config.yaml
model: "audio embedding model"
dataset: "struck, bounced, scraped and rolled objects made by modal synthesis"
depths: [14]
kernel_size: 5
stem: "single"
am_softmax_margin: 0.3
am_softmax_scale: 16
residual_init: "none"
beta2: 0.99
one_sided: false
epochs: 5.9
Rows from block 4, named by matrix and row number. Rows with one number belong to one channel. Each number is 128 + 24 x the weight over its row's rms, rounded and kept within 0 to 255. All counts start at 0. Numbers have three digits each. After the name is the row's rms in percent of the matrix's.
# filt: filter width-5 conv, dilation 16 (model.blocks.4.filt.weight, 384x384x5), inputs 84-104, a 5 kernel for each
# gate: gate width-5 conv, dilation 16 (model.blocks.4.gate.weight, 384x384x5), inputs 84-104, a 5 kernel for each
filt.4 095:132152145137131065140107128138111159143144097103162150124104134087137142104150122125107112145126147146118078122126123054131127125139088126139142099166114110146120098124166091093119104100121122173122099153082097106119126127105113130180108123175141151124165147127165135120146170097121124125074156150144107150138085137
gate.4 098:154167121116157111148165159112103162072146149151107142141132097153154111078152173201118119181138130124174124155076115155147152083098146128152106124164149112152142128134134154125133118148112133124121096114162140173137114150116140151189152102138113122104147111107112111140138145099144149121159108163138133154144113134
filt.5 098:106133136089122127076140168145136141131141115112100108158137096106125134113122159173125099169127092134134121170122161104126113121157130159127114113157101170134123129177134147142147126105121108131102143091118104133116151182142104071155130114151109101143093140096121150105119164090119124138142171100129130126135165121
gate.5 099:127142148156116152104104132114134127126148078107102121137144134070116094145147115118107127089070099157106127125147136143143133117138143126127086111113094067157121101068151172114157156108106154129095090084127142131142157093107134109099155126113169135129119087127109087140099130168141098175129159125139182113151120143
filt.6 103:126097169150091147102159104107136141127125070112108155100134140122115152158133128113106143135105061112144130107115105147119105170103126124094100137100138157121141135099115157133085132120150145142119097111126105134114126108088134090130120110173131080113126104134141136138099143126105134183102076112112132144135132118
gate.6 107:176106101143073165164142137127110112176093110128101138140155133119159155125128167066113114133139083149083107128127143183140086157078130094108121142135135113124147093101165159185102108127119103128126179148081122143102135107109103151116138094111153089150148136115123110086112097162142104124123147102078109102138125151
filt.7 098:121112136135162157098117111117115098131126094120087158102094138139091154143143098140105132143139105146121097157067138128135146151137113129137124113119136169107120103150160130152130154123120127104149101152144133109095164150115119092131154134106115158137130121129128167126132088098142109167094176123108157093136143129
gate.7 097:127133075185146133120122129134111149084138118088086085136141134102150101099116129104113074135129126124122145113133130122090142111147083128142117114126102095112098110143123145121114136121151141110152143104163102129165128128122137170147118095172103140112099137107099117120086146151104150128129114146160075116157093122
filt.8 100:137110163113161137154123145146146095077108151119122177073116111133148132147143106125161120142121136118131108165090153125115144137135142129123137153170124148136085088144121140126088139117143132140140179087126134122144101108150154115123099127116112153121149117159099122132114133124116128133163138163144097100122124141
gate.8 098:152153117129132139111115122105097137133102125155109127155133112103142114106100122140147087192087137110117077151160145157126116129130141149116118133137142129099103156159154089115174132138098098113135152128050188117090132102109157183121167115178142122141137146125130138125119127070138110109136157125122126147141172157
filt.9 103:127161137153125109110116145063118089152139140113074129138162134136134131121128210106154127161127138106162136128098163130125118147180123145116077150147164149092140153162113091153125139150114098144118138107151124133133108131132142146170141149113127118092158103127116118137138102138121144123137128121131126100156155118
gate.9 101:148142160152139089135109123100119162115113158141136181132153142114126155102113118147116104109120102141102154131102085101138139107108097101126153140151127111171099138151156128163048113093143093138127143164158137098116176110098127124107155185131150131118120137195135128149132138141147165148148115170140110131164096143
filt.10 100:117155113154093129158087148119144119159134094112110111125101115124161115107105099137145128129117110126150152118158155113149112119141105156123132134165111180135114124108163122100138138162153072141119135145151138133150158137095146105151161119106148116086083112149134119115110096178174127131147134122143151095123143140
gate.10 099:096124117120131138169155144084130098131114137103149139112103115112148117137112131143105121150109115091130131157122111092149130124084136114085140143147139096185091178141134110135148142111157147128110153131095115138153112104089155146151103116110200124124143125141105145107113121128136127120132130133147069129191103124
filt.11 100:142123168161089174115114141100145075103134108146154167083096142134108108141139139107116134103125174147177135159168101041146131146141149145133093171136134162166107145110149103104134122155129099136110168135173112087121134130168112097149113162120122083133071130082112156110109156125110144154150160074136099134124086123
gate.11 099:107119134171115138080076110167105180116135112144133138120114120156176087118116085119127109123147130148115142120141151130101156133115151102145045100106099118156126150132100139112114139073111134120107160135125143113099169107160140175126108128118112198091129137096158136131141121156090093114161075138133106181145137114
filt.12 098:160146169144110122123122152157168134132143103114131133098177131101073150141140129180136116124095120101136111146177133124119076121129135139132140110145097101106129129089146136170129106131147117150094115161132168167113143139110078121133122103147170107135105139169106126141127123130120164126099176095121079130131166130
gate.12 097:120115126134112124157185163138109123148148115147114128106113143110100139134108132108127113124126130135127136114127123122196123087120156119138110079096147158131132126155161085101125100153092098144114167108141135195133117143144086119144132156159130142139133114107148154145132123128147107131121124135120126099068153132
filt.13 098:163154116127145140147117111150130120097114115124047113109154140103147120102092100145141140145150110149120145109103158173103190149110126120144107153134167172142118109110115150131117104112117112146171138188128110117113128115128145102118157106105124110120154102124133128155179120138147133117111118107176141159149148138
gate.13 094:159137147100108126099145104161165111133097135099158119093158132143144127175127107092149100088125123135090161124107109155100100133156062117130068111125066103117154166138122130147127117121123135189138149111177125102137117151111124098112090087119065128146125114102156132145118115098122132073139115116110132044126124124
filt.14 098:145128162112134131129094126094131144106165131200105096127109173112111138129117112138096102097108082131156134133115117161068136190167087138168087151085186101134090106101130157156145090162161123115155174109099153110109105154114099129136108124108130151109155126130092117086158141124140155095112130136110135151110124148
gate.14 096:150107161183148142110117148151173126147139135127095123107091186080119146160123112150137128175095103069142113144139128115080192114113138103108131127162174139096138114154102144158114111112147144098128088151140108099161144089126155088124126139125109108130142168126099163181143151154104098147157161134150110111136139114
filt.15 100:148105131139098100145113119099120134112149143146146144124123073129092098146130132135071151130143150149123125124132142128133118108160108113159131143119114129132142137167114114092118136081147093148087131167127151138128096146119118149121119176174153152130144103139136095127142142127127117140143143146124151081123143091
gate.15 100:136135137107161135141137121145117127127163114110128153133107082105165095103161116133150118117095126139115074110144131068138080126080149107163098131124144093122125175126135103162158094143116136138134129102162113116136147169105144090161140140140159173130106139158128127141131129137139137142156155087137102120157124139
filt.16 102:118140177116120106151144099122140081180120103092137148113131144089111087101120141146121117142085147121130159101135126094109137126142143126160104154140130097178126171126138142098143142173136122134113131098129122122094137132164108163103138159122110113095141094155143138118148115111107109137132128082122118113129113125
gate.16 104:122099130131171126159141121148157106121052160127146125130184143126148120094141190120141132129086136129142133127129126143124075148126132126130125096118145117121135114153113092096118122103137119141183134159150101132116160114085171120110130143136154107125106146125152136098098175127091134125107131119071092123131126134
filt.17 098:115116097137130194117189130103101126075142090110171109174086097147148115155124078115105088130126167119153162124119160131121113142112143109128142132172096107102078112116156124144178123132150115116144068170145126123146091148119128106136102126170119154135138141142102135123134147161165085127130133111099126102123117118
gate.17 099:103134145111116116136116121119098139107152081194131123115146142065143144119153118114164144090114128118134147119097174142130116118158127126105131152154089148124147134165138131145107117145133143135118139116161121128102099151132141088120116137166149110154159142114108142127161183140098089103152134134085111091099150103
filt.18 098:137137091120120097158144126099132102132141121142166107120104167167133152098134075125092135142142129120129162105133169191104078178137177175128165091123151122110151112135173124111140138137176134093092175164107131123123111143139087114151118141160160106146113132177133109153102156127120145117136109173120136123132127178
gate.18 100:144118118140114062159109152145154104153105119164137084137179129137129066112172137096128149161118118157140127118074118103140143118135111138086102142139119161119127153119154135120164143176152080141133133156130153082109112094138129137129154130163087137178099128138175139149142126152126133139080148160130143139131088136
filt.19 106:098113125113123097135107072156101124126127074132131132129122100140137135141113138131137123129102078150097176086150141135158082106143128107131150174088152105102104144090148118115134086126090117068149080165154127136170087158165124118132141110152118121120118112090124119105133150103147112078141102168138170117120100113
gate.19 105:121111136120125168148127152128139104145110147111098098147132168113149121104117137143139150125188088132091091146151118133158121111135102146147156092147121081127126158111171135136125172134102136092174129127152114135136159112123163112129144159158125094103113103120158090115152108158094137138094117143107132146086122117
filt.20 103:147126150136122121157121103167114120070150092172161125102099150113129135173111154137151121114137146109119116128139130098156115188140125110114134119090126073154105114114124101152132145114169125134142151141155139128141150151136133142143095138153126118130107107144096140150102165100130165142116143118119103149115071119
gate.20 101:122150142129130120123162124103111121139094138119125135152164163165122124125103131103139106140114103114115132111117079100078114093156146113147148141139113139134094122152102130122136122169114114133104119097116113153091106115163117150121113124169103128104111148142133129119117149091099128129161131115175126091156137124
filt.21 100:141093110123153089153112112120112111154120136091126137166161128102112133131133153148115147097126140133141130118160134100099120150115147120154106121161097164152064143110118171130092140100148165131148096124157107124156127142116147111156130131089141199156122105114103145117122079150154107121169133139140133114088132069
gate.21 103:141128109081148127130083128138110137105157119135078146169144124111097127126091141133115112079170132116127127166140100139168129141141105138190067075136143150103107122145096133131150061104138146125136142164129166110156138113137134128145125113133084126166142108166146124156113147134149085112106122127176121130154108096
filt.22 101:126143135156087181093153119106103089110145106120133151120140117154132112127144142123129195116118114110117097129107133152132122176079153129148147131122145143115134138115069121131142126121133176123132124132120145147116156142107143149129134156138104109125163139161147120104108122140117137137149106157129135128128131140
gate.22 104:123160135128124123093144110132173168121105108120145167146137095109108125140149121186100149116120117096118119124098108134132115124149159132078121144126125162133104144110126152169159117125135133159156116129109156144165107145131125101137095123147127158099084122161142165076125152101128124160153121102117159124082128160
filt.23 096:172106160108142112188117140126132129107078133101146149145119111150158138152103096126144145095121146110131145153114081148148158136112131098109137132110093131122112155135186133141161116145141136140129123119154080137137090113133143078139132129104155136132134151087122119125142173119148113117153148134121156127145113171
gate.23 095:140151077121119145122102157107158168090121198140149147124119101121104109156192158120125169118126133124154130133126132122099136145090129120103109151141148101126159155145109120135133128134164129118126159118145106115113108082140145111096162106118098088148150088112118125102092114093129133152147124084113133123125104131
filt.24 107:149123138118171150149108148117126101083123101160084093128116166111158123168108123097126113125099118136148132124139182118137128095166142123136117134115147124117111105149163156112149136128150118063117135094137091162157101143149111115140069151087141169127125129144077110147086169058143113191109158130117107116126144114
gate.24 110:115120129154132130095120142082137174106115127111150040157121099161166143078146104104130098169094103158111143165136122121123138160104113108138159114130147073130155157155103132113154103125184128156153108124119144103187112137140134121137158140133164105134124127104102140155143121135147099175129130103107160145122115134
filt.25 098:112137101129138140132171118122122161105109117147121168103098068128132111118122133169151118121193154141142108116158110117164148145131143146095158124121129145153113107142073144143140115110108120137114156158175131106144089104166137129170141145126163122114088101137151167117117110149152172099126134107110119158103156123
gate.25 098:126127129103118132165105142087114127143133143111168114102123118113149114109125099165105165108145130119091149118091175073099124174103140101139135111161121118126147135102139144079144132094124134077146176131125134136152123142136105113129172140160125120166153157128172141134148137159117083109099124144134131120082129112
filt.26 097:136126150123139135134129097108125165128161145122116107160156102137134177145165122151120125129132107088094160123151134129151087130100170156133145155116140150137121087100158097081129127069124127188194071128114157143120142089123153118100123143164142131119087105098122131131066121150160125128131139114099120131108120141
gate.26 103:124132146150167117146147146117115152167151133137123129133169114121107146134156152120092142137151104136137082127140116115147138138128066129137136149156098134114124093104104135157149076123104184101114154140116091164148107155134114156145158120143109116121115119119153163076126137129113097133095124095120120062078134109
filt.27 099:167174114134133164087203160132126125156116145101156135160182124082182105128090156111113154138134168111133134146147169113113120113149095121115127092102099130146114137140148122131189128117119143105127162135112121168070123127088137132101106138113140119124104119129096144153148131121101121154100118164170167125141148126
gate.27 099:128089131173163128117129109148160125108134105144128138095148130095114132154114175131115137141159105056152115124094119141133121132169160098127119140142167083119132150156117102140104128131134122119118141169158137121149146077139115121125132127154178112065132127115169121100117167141153127151137131122106144141079131122
filt.28 099:117128113131112133159168131160119152126119142155136130137126167165157132119135113131132136139147110142156120152148093120123107132167119140114119109137094130149126126128142125158104149129120131151121161105158099108141121125128142142163144082085090121127159155143127135135137132175124150163151149117160137117142100099
gate.28 099:138114112164107101116142141150140154117125131137126109129136132081155162091143181145151099156173131097075133196159117088128104101156115132077124150141134140144138141113125164112141100125110139128136115088143088103109140135134110172157154092102142150167138128136129113086119140117136143117116123114101112154103156145
filt.29 098:104154112120165137120130139143104163124138088101090129099119176131120095122132120140091084119110114141101147124094173138161095086123143139135126128137137160111095122106166102112092103117159124104158120117161114153100094113114153152121115145094139117115128142129127118155080145100128144158129111124128107136117126174
gate.29 096:123113093138168144153084116115144107148126146144126161103152163113087096133102147177124121128141131124139133118117140169096142149061144146106143145145158155120116115144111130141131145131136091115156161124152118155115124100117126085122128117126109119111176135121133080119144131097093145159130108152166145119125165141
filt.30 098:106098120096105143120115146130163156117126098077156115152099151102151133140161099136167118081135148125151122098113158107100137115100102159118162156123098133121148164156130122139130109089164157140189110116133149080139139096152117125174139126164153112122173139150133131156080132120133155153133100129127139100139140116
gate.30 098:115107091091114118131139165136144151144095109144134114109142070152125106133099126100096129152126143124132116171129143137105140137110104121133141136102123142122101161102126136184126111112117098144143183139155128124151154125126167113145117109152130164116098152120114177141120162179101103103178135141119146140129167129
filt.31 099:137172106143152133111140119121103109145144123134136074136138114140151118108161139131107101115114133129163082132141153129131129130163109112136158123147155122103095118126151128124100086120101127112119167107124114143121101144167115137128108144133119118118101148172153114145142145099092119082148182140113137117139146173
gate.31 097:115092155106063113095151109096119141120102150126152140116108101073164150100169149133153151167106129131127074124189133108118114182099095141127131122125098122147105136117120090160152184121111111111185128175158116104141111153114162126130145081138106094161150129123108120125108123183127106133117105131109121089153163095
filt.32 103:135117137156128136151133143100139115116135082126128130129101170165083150120136121089069135122101153117123122191108116106118108133109141137125141123139129136125125125124156139152132106111201125112123135169087124124121161161128144099125126129120094157077146142144149104115116127141088101125112054109092111128154136108
gate.32 101:133127125126106139139122090128183155151088131127154091155152164108121136105174148105156156111128137093111144089141124137102151126150125141103144144114130114124114107089114147140152102161115123152124161128128096121106135176152126121111088107112099162114093144094105139109090111137131117139119145124127143142096139119
filt.33 094:119136116131134126137130128129087145125126144129098141153124124183147159136100108118125133127118117162111123124112125137154159101110105114121105154127115157169151145155146087107140133170136087103068160138137135137145176121161085109145131131098114155123138139098164135185141156142197121123106106136086158159126114131
gate.33 095:100119090090106137136107129116179129148154151109108165165133134067141137148171088088107152171092173108156128147136166135097108179105116071125139159175129127160100136089138187144147107136129126108110101099151129115112148139109168101137150090117139137085139104156078106197139141127107138111139116137126116130116110119
filt.34 093:132143117125119139144101126168121103067126122143174153133135084150101135152101171112111119114109144119123102123086175194120097150102150139109134187136119138134128127118143138175117098130145125135118119142103165101196139062132107079130102143136162119132180096132127130134150089112114133113112162132127075138134145122
gate.34 099:094172151126131114103113153171122137169106132128106101139137095145154114155118124136082108124153136149103084114149115164174121116122095136153171122150103110112154093102133130146084133113117155130130137099057121151120092095144128104122143152105145141098074143144110148111168164118122090142141145107110129112096138142
filt.35 097:133157134176116108100143126133142154150076086144107149129108113122108163143103137152132156134133155122105141130146093138130149131163140104098137128150118090142140100116112116180146119134148154151077134158164141162090112139124107125107162133104067117148129126164100153163138110089134098140147131108144106110125104129
gate.35 101:117128127134115131138083110118098192066136149145155099162135118126104134097166121160168140108122088167141129111109158155134087119100105112157093110114110184078086135128164140111153142117145138110172108127159110116164118113153158090101128141122122144161161119111134129144161132135121135135160082118102157136129118123
filt.36 097:153131161144135098144094142143148095100136118162135136136154151142129184125158093142116105128104143145139108155121149133123102114144108166108135106126114149180097138137105068135173167162138136124160195120109153137083110093118123118135156106099097135109124138113126103107153169118125123143159155071141153112107166135
gate.36 099:139147156143127163156115135143156085117122134138135086172150096160135066068146150076177102138115133110099113120108141142140135116101137168114124168144124083136136146128117126123091167113128121159111132146155119132144141124102167146140126129123153123089132083153159098110138148107131153098142159111127100101162141124
filt.37 097:178169178113119123125152173115133145116101119105137150127122109146071167125167117130146155128102128106149146155147134150092107145144150157118123138123159130116131150158153135117156142155122150141160090118151145150149140126101141135192119098112136128130123128107148158137116080116110121136109162114162111098110152138
gate.37 097:107082143134112099123113093121086126138118122112119131085124111176099102080134149129138117121140122103130109181152077112159165100112158152162120127123105120103085143079140097146126143117125132142114096111136113115146092150126133112118147142105121133097144144102157114069149128096096175140122154117150170128114133116
filt.38 098:162113152097074109157129120170130160125124113145154096115139099141101140088147091130119128132113158137119124123121147162167098155118122134160119128151112106123123163113124160143064104161159142139155092157160170160121136121130090121109165136117098125104086101104137108098117117126146105119127149157137136109120115138
gate.38 098:134157133117143136120090108127137132123128114132136160090080087132127138105138152142135168120105106155148117105103123157126145095134139156132123099158106125113099117133065129128152133087111103157133084146110125116096131076139143135150113122146116110160108133156116158160142169107129104156155093104160118134143093192
filt.39 111:129087148161165147129145123117128114125086149124104103133166114114120113109099112114140131148117141091145097155108163073091172068105143116110136099116131131138152133109147153084140110113091175190107122096102111128151142111154119127155108144105170100162113163122130133117121158173129114141158139092167145064158149143
gate.39 108:102122137146137107110187103085135109142153137056107169143126129106163132125131118128140139111088072196108141118120142158143142123117129150132180107126152105170105122069144126168120141161119124164160141154105125137137138131102137125133127109094158127130081111159137145112139083131132093136128115157127138108122093140
filt.40 101:117141170112107122111103130116110127081163086097193161130107122168128139114143148107115099128165112158145167111123089119112121127147085131139139134128084138139111125143106151101124138108141152113142125105133092118116162150154098136192147107111111118135143135121092169093165114127127142094172151084106113152131126108
gate.40 101:152141137130103122126121156112106151124145148124121135119113147131099203098132104130135106127134107118142103122158125094116179089156115124099105149143130070120097098131101130134143165158131115137107166140154159139112120175107106148179098132115108105180153130104145147125138114131088071097120130104116105121136134128
filt.41 108:147169120135070118123108173121125141103161112128163155147107113110071147175117137142114108121147138223142126148141168181142131112130121183159146140122137105129123059132107153108155155146135121149138105106173128157144099138091158111145134145111160165138114142086130166110097149118144156138139152119116094123103139149
gate.41 111:116131127193129153097138091160143130114127086148112157110139153069122104132142095127121077129094128124127112156126151091114157109155105113153147123107123137116146111131117127131127155162094125089142133140134139144134125125159125150119101114137120149135159129157124095137118116125115108115096134149120136136155138122
filt.42 100:132121112092141099117160150149136127153107137113158174105113108163145100156102143121104144127160129105127118088159116108127091139130129147102172186132143126126110103160154100150129160175105129127162119126126076111100160096202107125136118114124135114124155163084163128112143139129115113105117176120117135132143099128
gate.42 102:139070117144095146154126099102135122134128171139115111107131080135135151152131193110152151120138139162117191143077127122130119167106118107118124169118123111145145136156135185121135116093147128141155124138105164141109084146153158127125146093144135100146097137102158151129101165106097153065175155079112101135170122119
filt.43 105:077124101149122121160113135141130121114146120122147156097132130116143088133099120177097084134072118092133169116121143137122137159125149151127163139120108108143084110131132136131135134155088116114166091136148120106128147133152170099114152130136137115137119101121141128101144090105164164115094148103161131120146127111
gate.43 108:103118120121151112157095118125137115146107160145116097149171098127135109131112120120078108110125106117123098151165115143126139110141131081148132136130120098158155119142125088131090152157105152123148086193088145119142105111151142131118133099091132081124112150128152139136148146150126096175114133113180119141093072139
filt.44 097:141144109148090106132180137128152127138142112122100142115115089086138172108107105087109129142150104137111115150149131146121135099199134147139135110145110075127173118124103114132141095137156150084150135128108114087096112113135160120104106130112097126090111104152144110145116134137103116151121119170134103141149125135
gate.44 099:169127125118084171116115117105113122128128121133071088115144086159157142143128143170121133133164104090113135133143077115128094153143148152142168160163150134156133167161091130083143132162116124123135119145099155092138131106175110070151115148118156145148130129176093119086173083116144141109097145120171088112124141108
filt.45 101:123147079125143158113145115132099159135117133152132127125134149103112099113135114082119171121137159106134173114180110080144144087105156143130135114105113124142098145134116133117133147163094167119113133143135104092168136103126159141170125114086148112207119153114107130112122117134155127131105135120142127156078135130
gate.45 102:120143152159085169107169133096128123105102102180157159144110133099105102133145147147147127114127117129114090130110128119115149100111089116134146089133129132105125137142150150119118127104141111086141116146137105106149101093121122104132166078132137177134090099152121143093106111150178127118128124113096135131104091127
filt.46 096:119114143125146112125154135124149157092100207094126127123111188107148104100120116097129080114134175119116136133177094107134128157091153120121153121144166194177121120107139144127151125056137088135137116109095181148118082157122084094087172108111135125150101095138142158125093120116142146117156151125099163159102120118
gate.46 096:139163144135102156128110146115144128099157106108137173150118117116122104112138167132114133156091163100136163158130090158139170040101114137138112167137113111141129192097149130134144149112056143147113119136127115167117118130133136140110112166154152155133108113133158145132159121093143126150174125155143130138091114109
filt.47 094:137128131098125129094144133105150106157095121118106149128127126107123151105172157120116101107151137105115142139189140094108152138131169154143169132127114090127131140137144113115124138166104162125142114080105161135106147127106139115101107131109117119153091123123090114125154131161127139159121136166157160123111158148
gate.47 098:143129058139095105170091134124158150120094130174173124138110139139131102129109154137165145104113101144068141125130143126147137118102110127167107101152120129113151129131079116157148141100112203097097122131163141158162179092096152119094181161178143089161144151157117087120170133130140131110159122130105135161122136105
filt.48 102:137119170184112119135152150100134114146125114134089093138154147119154111150105127165109126130117129098153086154114107110112142111111145128153091133069124095134159134142140164123103115182141117128147111168141183176145109103140148111122182143156124151123117127096135164145149113144145110152152172111158149154182128132
gate.48 101:120094136115145100139140157123147128128124134112094104115089136150098149133106154132125135119091139114097107148152110070122143107127106118164143129125090152108134141130104107133184124118142126093146124092121172143146104126116144110152131081125125141119115127112120112128140170155100117154116113121123162143133092125
filt.49 101:101107167174133114097159123139169110108091098127132112106097113121190103154137149106135100159171109113124116122057150130094113112102174132115149178107146096089068113115193104121093144155124176151180115158121127130150153083121171094111146125147112178117080120119130124117111154043111167090139108146148100125153104150
gate.49 095:103154114150144162123110131115141140135134130101130159106093184106090104127138108124129115079097121112146112147140114135117170155105126150116083118130095136104097128125154154140148080129100122084092122141108131097158149139194135096146154100086144134099117137100158112117100125153099140126166126152171112139102161178
filt.50 098:134136130157130165136128104136121128141127130139136077145072107131160094104137116120114165143118146120107095092162110154153105147092115119087133120127108095114115134098105094128165122177172167106085121140165132123123152149139116144107135120113141109149141172123145128108148096089120150132129084107175117131117101144
gate.50 096:129166132132139100151139124124103157150100163126181133184140113165175130136136117092151095130112156103133130119109145113120130092126119115149126133111157144110143114125095143101148098094148117113096143155134156135086107131149111113181100145130128107137142116101130162142114140090109148145154144082142113146145142173
filt.51 104:123162101164128159094153108091101147117139134148115090112158119110138135089099100158133095155118162113122097150088137135150188158142107124127152084100158149106086169114125113143121142131126134079153125111124129137124124131105121130136122149107110116152127126128152129113121115164137128133148179115080130138147098118
gate.51 106:122112123100198185127132111158124081177135091093157115208119134090213102116137097145121125116171132129140126140177137080140129173110144133172123166158095089126144114131128117142154117070198092113113123133166164147163113128135152118170085154141101091126142100166130129093128099117128139129166128148103111125171116123
filt.52 102:149122114115136128124118168175145153140086101166086105140125097120136116138126192103072131112132081102141115150104133088137143150104110124128131152125120152124084138127097096177109142077158149141108166108156099105143139166125150084089140093147161083092123102123108171135094125152122148123100126128086126132132117143
gate.52 098:106115125109165119121143136115154205097111161119159112099119147128075117128126136108151122106123132151128158138107128158102087086164142155126104115124082159092129124134102106144111137090125127145110190093143157110159131163091156106121132092128106161136151129160140115116142135122105126136185121122115134152121118119
filt.53 105:158102118113092147107109135097108095101137136176086136066135065131129153190132107105176146113121118103121189179141091094155122121158132133117105126090086111121127146084054149150189095142161121100152132156102114120121107205123123073131114126157107147131100122095114108149107092134115148118118179162104111170141138131
gate.53 101:131133154105145116125133098084087150127154121156134137146146152108130119171117131162092177100103115096122085131147148130140144120066112114144095129115144129116179139098129166080156114107129122166114136121132163135100117169116143098088120115111110138149131142098102146153162109149153160129137153121140089174124118121
filt.54 098:118141113114074147089094099165131133149109103146141174108135135135153130141158126137149143125135135097121123093166164148149114094142132117190094144135105098140116107144100187132133095125145104097106153075096154142124090125117157128132146157149125107151144136132135157132119109153117122126145134142155128137125111145
gate.54 098:168164132132096107120157135126123145121100128116111108132085110108123139105131152098130122124165168121109128139147088095141122103127106133101142122100152105123107119123130178157161139150108105141104136138141069139124143172110138151157116165123102172105125134138135123123140116137098153117125161107107144143145090134
filt.55 097:118113111102119097104162098154117143161108126120096151128146160119151103133130093154136129124102108114135141117082143128155128137118154140101171138138092156154155137137096111182142147085152090170077156133133108108077086119130140087108129114100145113133083126097136102145128116081095118133110150093111130149149185104
gate.55 095:108102163108119126174144142098159128168125153136105126163139141126117087123143133137113133148133139165097134091121153083139102100119112110113131152138144116132157153119190086136106153106129141109155145128111112107099115118137099136122164175100163099113124088107120089118117108165125149079089148146142136104118146083
filt.56 092:130153105096151140092127077166144138129103134123146117134077110104170167180145103145115111150132115135110114093143147112137126154103138116111108173158178108128148107160120158112157098159138135125113106118104117120132115146108139102066123157137116176095124161108153119109118077127091122142133132104163093114139149140
gate.56 093:165133106142136138135091112112112106136126121116116114149139090114119116179142142118177115158129069137148120123101108135115121150133125102125130134108111135129157158143158090178153138138107122077128150140139146142114157152142160116123120139114129081140153127164162141105136127152139137146118095161137097131105132099
filt.57 099:103177174210109131124121125140143134143155134106103121144134090148125132123134161150164128157121109171136154118125135088142135130146077115092222111126152073088126188167138146140132165140124128110126127125144102139113161120124090146117112128135144119136119080117077179129136115124128130089115109163131170170087080101
gate.57 098:142133139130120135097142100155099152152070116094178123103144114093156103154117145113096127161096109097121105083124134124101090151102165102089123138172133111114143159142094164142154127136108137119108101168154079111149094144110144099136146142180153073118130117120116126137112110123178158145131156095122155108069148067
filt.58 108:121115119169116159107141078152161118132135150143145124146140148110109144147143159098135129140135127120137135106154123137159123100123144113113134105080121097137146098127132135154120159124090094152107143126139132104187107117168130135136152124089145137182087140106167146138136136056123099099117112101149147160136125094
gate.58 106:095103154114128131094125174074147178131100117146159101110111145116134088107095142149150087117149121150145125141131136089133113146116131145144112115114155091126165132150136109134125171158095153126114123114101175135154119150100109152166138094124116172137110139139115123098114136140118133134133144110128157102172149134
filt.59 097:080142130104156155128111117124100155132126160153101125127125089148131140171109137111121126108117125095084118119131125104113153145144118138137128125141167109110133109116112154118126145090151104114129119127105094125110090149130132125110122145090110179133126112105174148159139149159160120116145136137146117170127113155
gate.59 098:116106150152116114129134083119112139136149173123136148087149121132130171106158110112119135147121103134183172111145155138163119095117111098109119102131104127128080095144094141144138135164158134162157128179100137133158119087076120112147165087076098201080119119145142179103173102166121125117111150123130169117066114105
filt.60 100:121133111181136089127135118140127085154163095153135106099146122174120120135149132170128118148114145140116142087110172137124136191122123096159120117116089103113150142160136094137124165163147167148113137108154122146156179153165135173180131121116150121124196107151122120107103141187154106149125117135177163094111127165
gate.60 101:104121129117128116106154162161112138072142095140118123144136123129118122075095082175116146152163096151124179115107098116109131125127124107125140120111185112133097117128096118182154118159133159109143114130156133164120120152083155156150140104119110143128101080075151154098154092099133109132146180105150132113121158153
filt.61 102:127089129175111138113110112164106140123134122107145176121118165175103149135126180145112119118111112124138177115085099117142114144107134139137159150120097158155130141166105094099100145125109111096130121119108131131123112132126100156110120137118163156148112104140150094119109103099153147123163119144134117122174163122
gate.61 106:154142103135080139113151123159155149126156125060130148120132157180129137140108142161125115132089168150113141116154094151131064109094104120129147145141098123067124131118138134121155131134157139101145137111098070112130158150125066136064093191123154118066134146144141169137119128116119158134132114155139114117123148100
filt.62 098:091146112100075143106133147138098172084122165134154104103106108119126065153129120103158167116095126138126138126138168144144151104142075122136125109128136111129148149115140114132148119162115101103120135124143084138141129157110133136139134134132128114119142118129107198133143115131162155109132143148124110110089135105
gate.62 099:128100131133134139147146128171111122139109112103135146156088157132173124119166150118097115084155184108136072144121172176116090079109128167148147087112097149160109136129108156084087086135142137105144108105130104117144119105112135137124124135136106117106097090157136091115132129091138136125110138163149110143137116139
filt.63 108:147100156109134121124161140132116111170120109108119161152125169184097141104138088124159078123114113113129146115143105107134120091105113122126180201148120077159122105118163137157120135100099126114156105163133096106114161098112092171108118127117134136127129120145108145156085135128103164119158105091149115148147089108
gate.63 104:076071124123131099149149133090108139134109146120110128114155125103116090123121176113089112148154080120121118112098151107120087140137101125092095157137125174112152120091125160142108105134141109181140078166111150114127140113091122103134127133089123165103132114098144114149121164068118154148116122138104123124176139135
filt.64 096:127193101162127137144110140139105076154113130136103109139102136128114154173117175146126130098091124107130118127125119106142103132124127131106138095089144151111142100133111137174106076149133150163152167136089148131114172145163134102146131135124122151141101078097109104136152124139146138207107144109156158105093123152
gate.64 094:110117143115098129118116106126118139132159087126137097098122097152056128098124133134100131155141135117125101163136114081108088147121140114152095141096111153126093139143131126131125134107161174118153137122151124124139118118138172145123163085180149099157159131159124152119148148130181095122076125135158106170158114121
filt.65 099:100075150141109137165140145132097108116085136136166122128159152124112130152107138084178105143133143121097146153162134150115098133131118121125112103118118122125113125128166103108132123123100152094171112112145131134107125125103120098162143099159155069091096142100176140122168140123130148128139082112098120157119144146
gate.65 098:129103156140070109128092128145063112155126144127123144159069111118113110103141118128135113136151116115079136133122130131147098108116122120138123139138155110143126145172153147117109154127100161144159100124130128144112111110092156096125221108146121114116140121107109141138151108139091145144162092085160088145138114114
filt.66 098:137130148131098124143093163088136115132112126097151158117124105137138114149134137135110154124063145136122127109145127127121160061146119137157085171078083128152150171158127125118103119131085138156126135127132098105121110108137101116125106142127114154094118125133160122106134142154122098112094113132132110117171119122
gate.66 095:100101152143110101128111115123155099131130122169157125097136059112132138139136129144132134121106128093150124137057109116150143103125163129163146142090130156086143115143183157105143154116154153141102110159171115092150090139175162131117146120153131133092112095119159125097135159127176100151139141144163124136179105107